From a checkpoint of a small multi-label audio tagger.
Model: arch convnext_v2, activation gelu, num experts 16, patch size [4, 4], depths [4, 7, 4], widths [48, 96, 192].
Training: muon at rate 0.0021, 6600 steps.
Data: trained on babble in 24 made-up languages, each with its own sounds, syllables and stress or tones, from a formant synthesiser, 39062 training examples, 43.3 epochs.
Rows from block 4 of a small multi-label audio tagger, named by matrix and row number. Rows with one number belong to one neuron. Each number is 500 + 25 x the weight over its row's rms, rounded and kept within 0 to 999. All counts start at 0. Numbers have three digits each.
After each neuron's rows are labels from the 100 clips, of 14848, where the neuron reaches its highest value: "responds to" is what is common among them. Only what is clearly more common there than usual is listed. The data: babble in 24 made-up languages, each with its own sounds, syllables and stress or tones, from a formant synthesiser. In brackets: how many of the 100.
# fc1: MLP up (model.blocks.4.mlp.fc1.weight, 384x96), inputs 0-95
# fc2: MLP down (model.blocks.4.mlp.fc2.weight, 96x384, transposed), outputs 0-95

fc1.0:516505449517465510435522528478465529502513506498497479485507489482477518486515497492534506495529492484536509518495488482517505527472500516492484530496487500489485520483504512482506468512471456459493482537529517523495454533484454498536519562464497567485520484513542467512487486549480459521
fc2.0:503481485507469451474510499468495484514528515516516475459502492515490515504516517499485509442538536528481493487548494521517488521437510476493492470488517490509515543546485510524492479503507466484489548473523514462518515516456552543516456526519472524532480500461491515465496489482505483462
responds to: /ɑ/ (36)

fc1.11:486473506569480458506479495501486517506511471503535509507487487535524490510477487479510487517484483415453506513494497533515516494487496494494544471514534494483494491478521469481492507472453552523493527517503562485496502510483534535523491497466489510455539504522552492488498478485478476529
fc2.11:496536514519519545454497460506514522466467543455477536454513487503506488510489530485533487486521535477449469494467490516470515509490459492490507540477519499540503521475495508504477523478535489511446500543576489519510471485498519526491519467515482506508509507522523524507479494518484489531
responds to: /ɑ/ (52)

fc1.259:538540492484478492540498456523501514535467524529478526513472512510488548481511497476539497533514529515523521486493459521519548534505530465530471492510493538468477519475488477516478505440537516467519511520507451501517484493534495497532487520494491455490493504523512558523485478483494476511
fc2.259:484473490497490476477511538525525505518495498484528463491503550487473475527497490515466535532471512505522471478486514548504502485525519495476480501530515550502449492498491512474540513531509510515492457487539488511482503498508515530468442524504522483522462508470487450481562464504496466542
responds to: thin (high-pass) (54); white noise (48)

fc1.255:489518510505449512492488492504462512512509450479505488444505511492492523500508508505488507537509509491522488512479527482467523515536489530518435483489562483482524492477511461530477479541477527463513491477508545541564542503517509498445520488476537469512490496484488497528494474494487465501
fc2.255:513525512498504474509537488494471505504521500504483486489522493539478548509523484452517489512483510477481483528538464513465470489502496484519508485464508557538517521500500486551421552504471484507501499522557500477464486508541477504502480554468485473526530494478505484517527508519502493465
responds to: /ɔɪ/ (41); /y/ (37)

fc1.114:518539490498515478515488463503488557513495503517499505462496475492513541464483520493493509486488485531501534508514445492503496471485468516486481487547528495492518482498532479445494504498532487494504551504492509510517446535482537522519456479476541429474485467531470511505527528492468525508
fc2.114:509489505481513504518506541486530517464493486486557547533492491470505524535506500479540508457494460549494469516512485479486509493559494494505495499471460500467478521510487486501504521519463488500440500470521448523491501466492498502502491535440527452499485516546478481489496524487470503528
responds to: /i/ (29)

fc1.274:489508522469520491525457543524484495538455538502525534495493480500535525516467476470537541510518476485534493460512492449485477512473524475496495535516525514503534464509496556496550495522477547498516478548490461508519484493512500504497499519506536531491475542474478518509512510483519467507
fc2.274:542496485477472515503452484490452526461513489500544522520503507481490539478476502470502480497515529521512488503528512510538470523528546483499488531496506498496475454490565512514524546510502513523543533483514518511505515522481492501521491497486521545560538568494515495511496515457514495484
responds to: /ɔɪ/ (36)

fc1.289:468529475481503511512482506522555476540498471542513547495488437505504483541500515513515502502516515524510469504531512546495529501510518520478517525492528484453477535523500505515457513460475522558481507522510480513523504523488503518473514527541457465481473483518510487495452481472503465476
fc2.289:499487493514495516483535499512518512489472539464454501481524520540503506487482529457461527512497470432487500505512532492505510448494481484498433456514544524482508490517498466477506493511513523460510522465476534542500463504518525475514532490478515522486460483453489474526506503509520528514
responds to: thin (high-pass) (54); white noise (35)

fc1.169:486496492544473553522537471509512523533460483527460517511510515478518573487481462486458546557516520489528498548479508511447472466500508516491501504470516493488478506499505497508480513497467508484500483513505501512485472509559533495468504477509524518510518522461509473462508505499496543489
fc2.169:475555514501494487486527517458497466489497529511523515526527477505538517465470467482485520577473493481553504510509473489469469486465526513452460501490520539482500533495485519540573510506483540527497482511476502509516539521474495504518506504509485490512490524506486471466513520502498476488
responds to: /aʊ/ (43)

fc1.298:494477531508478477503518509442498516515482488485551492504505541474493534490471496483516509466433458502492507498482493454541529480485529541505522492524473475527510490504488493494532509530531465503526487514478536500518453526465482500505558525502523528517512537501482557480521484475509529509
fc2.298:513450513471476489455484538534476492508448511561487503487499507514517516552530500534486521464474479492518483481475535492538452512493507480542519475517499497485480544466519476506494497499494472524470512485492466544553468481492515499539488508541515491500524475519480485515452496511511521503
responds to: clipping (58)

fc1.154:488497472511450459533479463498508464497522462506493503461479524500488469530544499471447508490496481485519506468536479502501461536496495496467454485506501508508545529509533491498521508516475519497508505539461526514511494538515513465482532551525498480479488463468474477502488447522491538472
fc2.154:528477509479498519511494436473507547482547500534520506482503502486523508472525526497534498514485479520517473507508495514528505521483491482502518515509505434500494535487478492558482523547509485541513448483489462477451539482513486504477521526527469496470477492535545522478525515518465506471
responds to: /ɔɪ/ (34); /aɪ/ (29)

fc1.267:482464499516481485504528490474501532538486559518471491492490502495496505523467494481529546510482458450497464537535470502491514535499478482533504503468493507503486504506471508493482446481465512502528528508527513524459532499507515522511450482512477522528538518498546475489508459493442463520
fc2.267:442492487524486480487502529502484522521505512492491524466463454506512482485513550521481470509534553499460509517471468479506484461508533528458538481487549490474510517497482458467468460482507510535489502507504474515497499508529504543505477482463492510497472463491519506458535515555518488492
responds to: /æ/ (60); /ʎ/ (32)

fc1.135:544518540493484560469457512543507463508522505481467467505516486556507510502521544523471525510499526481497479502528517492465474518507538512510469519503550456569505494479505482496461457520528507492473505525504464526507507486483510501480485516482479497476490476526482498480527502492503525548
fc2.135:481515508469490559512557487509481468468514503506509483492528476503476526520500493502542486544459509490501519485445485510500488530522498542466506472457499515489563498513493472521476505529467546503534502512513556475495486520490500499519519529511507476474478531467508534532503501446478492475
responds to: reverberation (63); voice: deep voice (57)

fc1.217:539482556497474539486483505475478493553478545528488511511493504449518514477470493481488512528491524464484506493499524544456493513522488482501536528473551505541484542509464520497534500493467510470451494475534463493492497455512495464501489463493509520514512510486506474527472488471531478512
fc2.217:488498501532500549486480488497547490504500508492457463526493527542490459476480498499491488569481537506502461492518529481555517471502501487509494517446535493531528472517454478478516498491557487469506547489487488492493511504511513491506463516532479533503475469497527541518504535515468489513
responds to: /i/ (32)

fc1.238:510506479477497510486489483518495557495448500508507524503455454504512511493529519464578495504484514505508467492498511511498486490527520477521477488456532463478515513487490499485505522511492483519420488523459513522446506490506473544528477525515564513488488454496524499483486510527503514496
fc2.238:532526501478503517514516501505482505512454532462517490514491517464507525532491511532505522446519484508475497534525543481501464466497497485515494499481509517492515494530545490430518455517471450543500461513465501477475491495531499464476502482532475483515475509494453476467546500533515498523
responds to: /æ/ (46); /ts/ (41)

fc1.305:465514468517499500544522499520451504507512493503505476480494479472468455513527555509541536488484508459468474481472503533493526510526509514465489478530493490517507531514507497499489501540470523481487518486529531503487491520466501541404499532489488523485465537516507474463503490531488496479
fc2.305:485485526497544520466471523469482485460510544472484535449515532508503499454459513475514457474511490495470489457484507479526520519472466526490506458529518520502493493516437548490517534521519466506501541466476507495492502513520534501467502516478498512505458494464495495508472482541509521501
responds to: /s/ (54)

fc1.271:536547471483508488491469505522529503527437525529514510486470503501528499483532495484510514506496496502486484515544504548516501504504513466457474496472514519473522496489513514498535493456511485480494516519519472488560459523505455515527475502529524472463499551475483523492467506485448443500
fc2.271:504443535522478466460523497487515519501475502478529478506446533455457504506459507501461522481496445496512484509492493505494507437485496496475495504492501499502507491493544527504507486527515533531545497524515535523469538478493493498513491542539483484506488499460501521505546450460517520513
responds to: thin (high-pass) (50); white noise (47)

fc1.124:490499502513513515552522478489541466511435504507499522493528491488509533517521503497518524539495523527459499523524486506450509465485519489498563547505558507488503533477461467506471492500468463475504475483515505510469516488478468539501472494494515496489537505542540476488526481523516488467
fc2.124:524486494493500544507526522484501505529438503495484524500522456513473523478466495518502538471497458490518517509474490450490494490463480509528484520501543517461519508503475503487546493481484499503508506514422513477445484493521494476477519497489502455506504501499508502523542486457546561496
responds to: reverberation (66)

fc1.32:507515498545500508480493523522528520531506538466480520533540526482484463472490517486482505520509528515476504487540502550525525490458514470476544524479487510533469510522520494494484523461513538490535491446484491548475495455532486489468509534450495504500512530522536495487496490502535459477
fc2.32:524522473503536486530496484486510464540482491508458533497485478500514506461447494489499550488536559481530518470456517483467514526505502495523480495498489568497481487514520494477504504490471482552521503509496466488509494462539506455519456474455497504485509496502474532481490478529483538518
responds to: /æ/ (49)

fc1.182:497487459522469538547514546531499504489472491494503508521482507504480545467470521498506486489477518464496543512473477511483464518458483504479494536470489479518487504495532501498491495534468465477500481486486530515502488476502482526466539504425518493512466507481530506449451511511554523522
fc2.182:500515506518502570487480516459491479506475508485490496473523501502545477510523523520500554446486515509471509474506419520495474502523481525477514489443501488463480489512498508484495526540497520510485477509489480477537507496438484500452516495505515529527473505468481462504495474526517532478
responds to: thin (high-pass) (31)

fc1.312:489483495476516494550446511511482499508543532460512500480535493526489516487499518529464511478537506465484489508530483469515502506497507492453507467490522492518491503500503490522528470529490493519557464482489510514524478448451524487560482456522525525509540554533527537496486502481501511494
fc2.312:513524499556548489521532521487507527473514539471520492506464535463515515504511536526470531501473522526487522482519557509481537480519538533476481499496477485517477500485556517492460511538494472528493499487464509473509493521510506490495555502542525504508530489492509494559536478486512510472
responds to: /ɔɪ/ (33)

fc1.366:490508535484501513486486468522488523514525541461538526518501536530516483478532513515461481547496470463525439481501520505480482521460478478548487502464501508499534495508553501470517543529513522532515485489464535465488500495503544479489500538502501548484488529545504505500506521479500527503
fc2.366:566481488516504508502522524493530487527478517526523539492494491469519512474502457539506439505524531546514520532475502498495463496528494481504502470530441552474519495498487517548532516526532469512521527486499524470452484480511493539507505505497473484529494474464460500500503505527524504491
responds to: clipping (28)

fc1.17:493479511504492478485473501516496485497530518526540516487528477533526488449494495500501499488494515507498562548538490477475508469487549472456538512507416487552550490485533463482492485485541499515450489477480515479515517479488487481500511525499549527504528511472498510510501514491515508507
fc2.17:505536461529514525515555499510524528509530548482511521483513505505476495530531506546498529506487439514507492472532497500549491509499485523519514508493488500447509577485498468509498528462522489548517523509484520519476495465519520465500483465525548518487492511513484491499484540478473512479
responds to: reverberation (63)

fc1.38:482489527554492544536531451496496512527509474524491444500485574472499486476532494535480506506457529518508524497519492556489502470471510521493478491517540495498546512479524492497517526485478487532457541490486470479522501499503498529510496480490477500479518522494528538499530497452526507520
fc2.38:508514526475470464497493480488514508479510518484443531506536475449495521488464504460515506556484481533487488505515471485540509526523540520521487499510533507510511527539505478490543496481537481460457517482500518505531482545469499475523474500508506513497512491570526532513504488468491464532
responds to: mains hum (74)

fc1.208:527487528530482543510459532504513525521506517508482519462470521494518491482529514513466522496499512495478514521483495523461526518502537535534447515523551519477543464493547476495496498505498557522519473551498502499502491546483507475454498507508482439500490510524511501507474472514524454506
fc2.208:505469500501507528530514474531482506528524538483486532439511522540496550497510517478522481487508497465507451478473477492470552504525457470499541499485478509522522476499496518484542527482484545478481508458515501512503539501488464456448465475490511497517515482525488494476543501489478477510
responds to: /s/ (30)

fc1.373:532523493507508490546465463513519473519490504506519538470463547494494460498500529477484533510553502475483497465504480513470485467511553522501493478471466511501517491483528512484499509516499553476512476507499483475470481489515491529501556496513486525504509519502512538500451535562557487515
fc2.373:534489532468460527489463442513499520536496553498500523473511490421554526536504499510491472506485510482531489517500494484453509487496481513467493507531488507485513543485499564507497501484519512522497483474492536496484515485493467481470451466528468512463477471520502477503510503496478521491
responds to: /s/ (28)

fc1.111:491536458524525501498523516486524523494501523510503481445511471477501469530492492465489496479555469491476488486502512492518501478500531558473476495516501480503473502513558481529520464502538483500475500491516482509488533530516515479551486481432551493472521471497494554514483517493480541485
fc2.111:473496528508510481439494464508497482503485524514506487529502479458477494487533488552534515457520481528501528467544504501471500462522513512493525492442439483497503496493550471501509485519498488489486493481516504495508564476540550475502494515449510467483520522476491511491495490454498526501
responds to: /s/ (28); clipping (26)

fc1.227:467500496463521490496534523546490491504506489491548523450519515464504505541499522480497504524512550487486499458518473513465480484492502491437506531485507511449494510461523500463509507524516516489473478513499497515501469542528484484509467519488520534491452564491520438500497533523484506506
fc2.227:522523504470483552503490481525487471466488452532510518498536482469525500494467507492488501500523515506467489495505546514516471460517502507481466461512480491494500487518499481504472541544478516482492529478495492477487544495540494489471503563484492498495471506519527499494441471478491434440
responds to: /ɔɪ/ (31); /s/ (27)

fc1.152:512522468479501501513518478471493500491429483529545533494475553495556469540499504461477527495495466521453523511515562516517505482507503495485507502509515448469519531501474485528523508483459462520495496541496531443490507508475472514497512523515526512507491469483498517508529493472494502517
fc2.152:509439547503507476507508523526502516479486524504501494533483503506512486509513476470523467507573509500497487519502486498483496450428459501515515493504494441481476485524469511505521486508476517467472501465508485529464484488525489505502499526500499502463521530497510558525487509499495573537
responds to: clipping (44)

fc1.88:520505517522456489515515558497476471503455456522549497495499490510490564495515520502499508466479481461510501523498520508466530489474499462499491536501500482500516532489489491471497492506465548547515524486494502530498496502495510546471521470519443492530456495553514541502524470499481502467
fc2.88:486479472531501511508478511510494495505508556499515512468497512506526549554438470467474493487539471499461494486488532536439513513524503512517522536479542479499481494521477524536512495498495493529479446526517517539532470473528483534495502486507534487504498473481504469469510486537521492528
responds to: clipping (27)

fc1.336:456499516486515499500528488497485497530484453533508475502515501529487508507536498519489538475443500486545472511500497470504470480465552503506504549488479470466516478522498542481506481460472478485508484471543501564540516508494527509557484505481527536505518520543520504501477528479501469496
fc2.336:499511480541502483457501502518513501508562462506469451491528491509474492509487499487499496524519484511472479515485526486495512485475533478531508462522458465516500506523524493513589451517507466467482484490486537513522508486514511551510486530471514447532515473510491488464515463471498505502
responds to: /i/ (29)

fc1.263:472544577527472493544517518523530509489521506495512509545542511495495510462485490492542440479522493508484445497478506545487492489488474452505508504500514497492449519530506499482446493499489549478468460494500503519521474481496491507469493522497477526520505513536484523497482502527505503541
fc2.263:520477472518516501507508521516491515496483462495499475487458513511536546501470501493461518490485532517512499446455510469481493509487508478511532484491493478496484454518484460494471544492510539568485507506499484482566484512491484468488535509474547499504489486545487448448529501480517489484
responds to: /aʊ/ (42)

fc1.256:537514508536510503473476491520515508503501505466484502473488507483497489498541493494532542533540470477477497480493471463504483554481495494479489529490512483499459514502473485485487487543506465508539543569500481535506473511487472576506507464521477479520510495504516488511471487491575496513
fc2.256:468522501495495472464546511497480504495482504539495532508497477496489490504502474497500522485502497508496512507475516511558498481502547493513477498489470538503429502528555502537471503505453490484521463476488549473529518519527515485492500500460474468497506485478533503535462571455477521512
responds to: /ɑ/ (38)

fc1.37:497504437528517537446474537504497469478450515510505535500470514480516447467463515529524521514518487488487530490470494516528467513528522520488520476487510483478515476481534523488534528484496545481498493499500516475478520511512532513494513566522494522490570494504518498502505500526544506516
fc2.37:477514525523500553505467493533458509507490521502475520513490478518535487501507541437503507463504537477534509524538462532456520548494473529497490513517506461504513494471509529503519466495528481488511521500483526533496544507490500477539484471520452523485507537530466507496503495540466540503
responds to: /ɑ/ (39)

fc1.301:509531518526523476510465473530543462487514507527539501524542470515507507461515512493525517508498523490473501555486464504481462515536467489486518494513493482492440481479503472472504482514497505472468448496524480474541502506508497516507512511435528506470495492509535536544510514450483534491
fc2.301:489504473455485471471480480520506490507530504487451544461497529503483494513479525501475514514497492490511484505506489511509507513549462494489485479527494497477462496488508439512480518469513497535485468541489528443524496515505457455486484538457482482468531509522521484528483443450492497460
responds to: /aʊ/ (54); /y/ (46)

fc1.96:554548488490467476509500502493479529561510484483495488557471458539493456530526508469513504497486537516510491518507510548470495493540532524501482504516453503470487529529516498530480499481485501476507514494459511498554487471460524521466510523536469493464512518490500496455510480501504493514
fc2.96:460499516512487520535467519491547514504450520511524501489482548502475490463517524493501502520536483500531519498509535502513492526471489522485520490454504536509507534490476504445466513468515537517464480469506507525473526443484502515526501493534490523460486433463471466476517511498512511478
responds to: clipping (29)

fc1.45:542549519440486504533507532449498456510526451530495489480518474517484505499489504478503485460481494488531508460485480532485516518461461481517469552490491500514520523549521497509487508494470530535530498527480492470492449488474513511532523525516525478487513524512513485492492507445528503510
fc2.45:502486440476507508508478510487522518513453470473543523531518550509483501494497493507507520487507523490450440466541513494470530515519519494517541533489489488468518487496492504467520505532469483533440502484517469474493485505530472540498502506535527482519520494513474518515425511509504509491
responds to: /i/ (45)

fc1.78:480531490431496521527503500519476487477522537482485475494512491498477435534503545546504520527519521470487487509502455508490513488465530522481540534499518517469494480544539518483498521565493502479518449504486495533508470477497501499478503513507508511484482507462490505489501500558519548493
fc2.78:491505497481477503448529507487541522489464523533511482508498496498496466508504478536477485508518519509541517504533513505482467501514482507495545462493489510556535523516442528517478546503524479498490533516513497523484506488535527511457484549518502561506474494513525538519453506447524500522
responds to: /s/ (53)

fc1.269:495541534493539485528486485455472488515540515466500510516506520553486526452529497494468527517505476490484524502506475519501552526454457494460484506519474492486509535504500459497520472512487496540498481435525517487524476518451500509510547479514509506480493515518504557527484507507472492511
fc2.269:532508449535484487507495501519543508464532535497558501520515493480494478522491456487523500497497488509521513450469549532505495499532526495489455501478464452498487524494526530451499495519495483518485479507505514438492482496553464542483506514497487482482503509494469507481546468485496493459
responds to: mains hum (70); /e/ (32)

fc1.230:516452491532495539484513499545483485484537533494552550476501492501490477510524546530491515510520503497518498514527508495517516500472466454487563483526506482529498499503535473473496484491491482505528518505528513466496479485476507518489501554471515517474502493473527473467482470526569457527
fc2.230:555520505508516501510516514511509500496492459488469515486513479532509474446487474511423529454516501509514521510465485524486485537488509506504487510505538555499516543515529504523507479477530490510499502526492534484503499552522502565489474479510479495518538510502510539541468488528509543531
responds to: thin (high-pass) (52); /s/ (28)

fc1.280:511484533449542470530482489524462479506480480537504521501502497468508489420519528497497496528484503477517522482560517504513486482540494452502531512488457506492520510539513515494506509492538529503502510545504561510505505476507558541521506513482538532505524494514488528491476494521492509479
fc2.280:516449488494508540487495461540507533511496508463517505516534525488434496532504508518507546564524514524507492499509544480515542505500503473531520510485462514489472494483469475511494472519495521511497474515512469527490478459480517511519489493483434475516489471491490540444487494535506492471
responds to: /i/ (45)

fc1.338:480495525509586561499484524477501462506507516471492506501490530507480475517500503481501544506489498481514461453484470455498465497501496483497472549528489483529505549534529493465520494530501523536514479501496469519493474540480477516521478496530514482450516511517528503473532515524495525477
fc2.338:486463505516488499534513496534491545500461452498536520530507477506478494486509478506477513522463499521478503490549509500535491506531512508476491502556462482509483477459542528539543516530511519470487508494488486497508564504516506477471499505482487459490542529440498527467495485537531503480
responds to: reverberation (62)

fc1.51:469469502500510484508488482541521452497497487519525525481506507474494534532507504494509535447525484503475480485531482533498536536479508505513514501564521526503493516489479467463449542501523519481502479493478525499499468512504492489483527503502530443567512541491506450487500459480545492491
fc2.51:534513461464493470482544484469467515504489468526506507490529506512539488439520511468503521476517522531492503538474493516496476479480522501491474474520493546468468533494484500486515509481502526467498523527485494535513503528509497490494500502434506470531517518507432483496526514468496558543
responds to: thin (high-pass) (38)

fc1.213:577526527501459538491519451473513492512471491487485515492511484516518511486500479475530486521540494510500560516538525550471511478482502452505498493479490526567514494525491494487471486535454469503491494519471527538508514512488527495494499520473497516478501507492491517502506508540481510433
fc2.213:516526474492510454496495541490530534543573468499490507528489512488507519490504465483525487538525464511510447498523513495497538487511477487482517540485542510468505517527516511487506467515469520493495467502468486502478477503535451499504570516507554490525521470486456502476491489512513512489
responds to: clipping (38)

fc1.228:458506505506524531527496530487487534523494471470515509515489428498495489445556501500521504500437527515496487505526468514491527496504471509492512506502479478532549509486522478501464500494493493537436495507476486509487520467492494508529520512528544512486504505480463530470546522522538538514
fc2.228:514527533466527550492556482535509492544491490504471522496524497480507502496530507528474516530508457521510486531499502479521520527498514522488528481507503538452555513481484459485558459471506473493514513546487498499460525504484533505469488484493472507518526488505462523479502536527481544480
responds to: reverberation (77); voice: deep voice (58)

fc1.352:518507470508512506499479497472500519511452473471483476463510552495487490469504518495498558445469526479486539531541524545492490529507481507491490498457539479504468505495505537484545506514479537485476511488500478486566498486509509458514480515495520497489503482523542506513454505507510445469
fc2.352:466514462515474475475495435493495532508475474502447494539467516504481521497501532489506542500448501485531526462514456485467473471496508488505481529513467527479520483474459458497470504483538475537530479498528543483510562513474520488473495491508495518501490504504513499480521479514479538500
responds to: thin (high-pass) (41)

fc1.268:509495518544525514525493479505512488500500474475475517468564486483543526482531497489526544499513542477528493561554500506547483471495468454488499475485500519497501500514486479489559498538474484467486521487513488553512481466473489492495523494486509479492517499518480566497529495506467500492
fc2.268:510512442493485489509417482503512505529517507517490512498474502527513532521493546531513548463492471516507515503517490532504453541513526524454478505485513467493503523469564503496473518474522494535484441498471519502507493502506486477494513537484500511488527508532517468472537502495527530473
responds to: mains hum (40)

fc1.22:463500522541501487500504542524486454511533479471544514503538485489485511469515494472536451488500487464485500475488531499480475482508459486504507546486530508517568517508507486491514460483502491523500537528521491475525451475453480510523495541518517469454477515523473518517488486519541510503
fc2.22:514495503483508521505538504540515486504528509530471497498518548510468502488493506550412520511492466508467473494544493504503510500495521462511547475493507480506476478488519500532513533449523488476466482465482466531493507448505523477491500482494510483515490492526528532461434482509486506481
responds to: reverberation (63); voice: deep voice (55)

fc1.341:460531466507499503495504507505484462500485487509489507496506508461498491494472500519492489493502473429470557493501478539425473500534521499486446500512482448463496505540485514500503534522498512513481510474454463505547483498487504448511508470539530511495493511505529529513494556486500507501
fc2.341:482517497510520508476503468486500503448491533463515499473493507510487504493463533503507467552446476469491542471508521481514491507480507484475483533501500469487540491482545495473509510468477532548499487529486485475461479515504557449510526497479458544527511505491500544511497453499464508477
responds to: /aʊ/ (43)

fc1.367:455502455530496469486498489547466508540455509519480538528532478515514504529524507478503502484484530536511518494539505488460570514522521547512514494505501484503510502475505453486465512524505482492511509514456503502513534501486508492466447559510513532478500482462536481518528502490521529493
fc2.367:532534524545537509512526508502480506490532488471509501517469513550484491461546485534507501529514497460549482529492509548487515486502508521510474530499489499479497488518470514484478516501520502543500511452508510502473563485543526545469488514520538493500499574512482491476512520487510536511
responds to: /æ/ (48); /a/ (33)

fc1.215:457500489507521559470493490530476478494540504513532528484455497507522500505511471525470480507520474468475499522498525498530501517538476504516489494509475487524528434565503483536489504465499570519493493498489493495481526513454508457511463526502477520519514521481545487522503463477508483482
fc2.215:486517473538479524512498520442466468456525502503522498505480537528482458481521526481516500500473534513483546530560499471509468486487491530535539517502503528518514530477496476477505462508508471471493535525477517518499487517477530509525493463526495475533546503487508513527463510517505543539
responds to: /ɑ/ (42)

fc1.49:492522510497479508505472475496502483537505538509563452535535479492472517514532499523496454491475497525480515478504494500509501483503519468496502450516487530502448513534487481432527521525518519498486462494487480510516492548484494489480461524478526466524523552526480460504509491524540526482
fc2.49:479514511540447521530515513498526514519475464519524514477520481526514484502482481516518530508549547503498523487525542494494518494501492499498514546486481519484534534430506546496474525484502523456481520573516529492478495457503502516502455504501524483509502515504521489516521495560530494500
responds to: clipping (26)

fc1.257:527513528486474540489552477486483479497552501523535484511506509482511544504489493489523480542499491489492545491475542524510517510484508508499490499472514496500553545509506498520498496499459491488495456524503480494482427523501484519480487505543450472493505495463510446448468501531539482484
fc2.257:499456466495486485537468524499511456482501496490443487492480508522518508463469492477441478510471515497449491535523483510491530465521499549537509506485499524545535505488502502508500513546532528520505495488491529510496532494521494501544484475524509484483445487528487521493482501454460489452
responds to: /aʊ/ (42)

fc1.339:452481483517495525529481491462493460491552500486486508505546469477525529478493570498515464511496488490448508521495494530494477537505535507477508540482476480508469526517491481484502487516455516538520521522502522494512506515464508494515540485469518544527489465503498488575471522494516495499
fc2.339:506470494522526491494509524534526530499503529493538481522522485467453492481479498532461490540462478432505508485450490467522509517476508497533499509519482535487523510524506489495503463463519507475482464499536453514507450525471475456465512480517491506493489483478507491508531501466506553466
responds to: /aʊ/ (60); voice: deep voice (57); /oʊ/ (39)

fc1.175:468482502526473562502503525475530479538514516489503529498511506507406484500484548475490509497530525541473492497528546521508517508467466526503482501509509478495468482510474482499478527499480479503502499514514491504514528537483504526488515498459463521492502430477492499559503504491470540500
fc2.175:453488464513500435510513514542528523490502519489513520520528523495468465518485487504470484539493470499504547508497472512490533469510530485487484450488500497502483480496492491458547459517481496541494531475478521495533504454498449511450485506485491492492511517524489477473484526461557505473
responds to: reverberation (68); /ɑ/ (40)

fc1.200:529545487520454494507516548526481498500471478480520571485484489508491484523494509489499480491493505528508480496507496492482501522498483509520498473557520479484468534499525476534497490491549491503537460475470489496500493497509507494489453532504485481421539458513516520546514505489476441518
fc2.200:495537526524504453474506526548500523538491505510483516461536497484512545495490510493493482487530501465491487472523523562522533455459465470494513503537570497535528524463513477492512489494535486531512501493522539515517511490521482533507511518515484484495558477501508528491537493514522510520
responds to: /ɑ/ (44)

fc1.153:518488486530486505520498480485495546507463513513512482450474500500479454459532510509522470500493481484465521497491478499487511491496516536482527502524481495503517526497536486486528504541466443475544494487500475519493507536463544544430518453521520474504475477463533489474466470523494501502
fc2.153:468501516564525519508491545458516548458465508483477496520505550524509487458514476507498495477492504498487535446505524505492534508525466532492539485465499468506521555510517497496469533502473484513500478468515515491516480511493500509466466536447493506493517474504490467470532536495510488528
responds to: /s/ (45)

fc1.292:457505533526497495502532530503511486560504544504516500500513549519507466511481545486504495488502504522510505526497479541464468524466528508521492521485468536523531505445524516471474489501462556506466490531507494507518501471508552496499509526497493463484462510519488464504471523552520473522
fc2.292:513485533498524525522501523520524484481552501486512469441472517463523477473525526498503492478485517479525487544542505464492504497525464495482502488502496507536473530551501538511541468508470546472465486502478486455529489486471442474531487525517503511478484510486500451499486514490494458492
responds to: /s/ (29)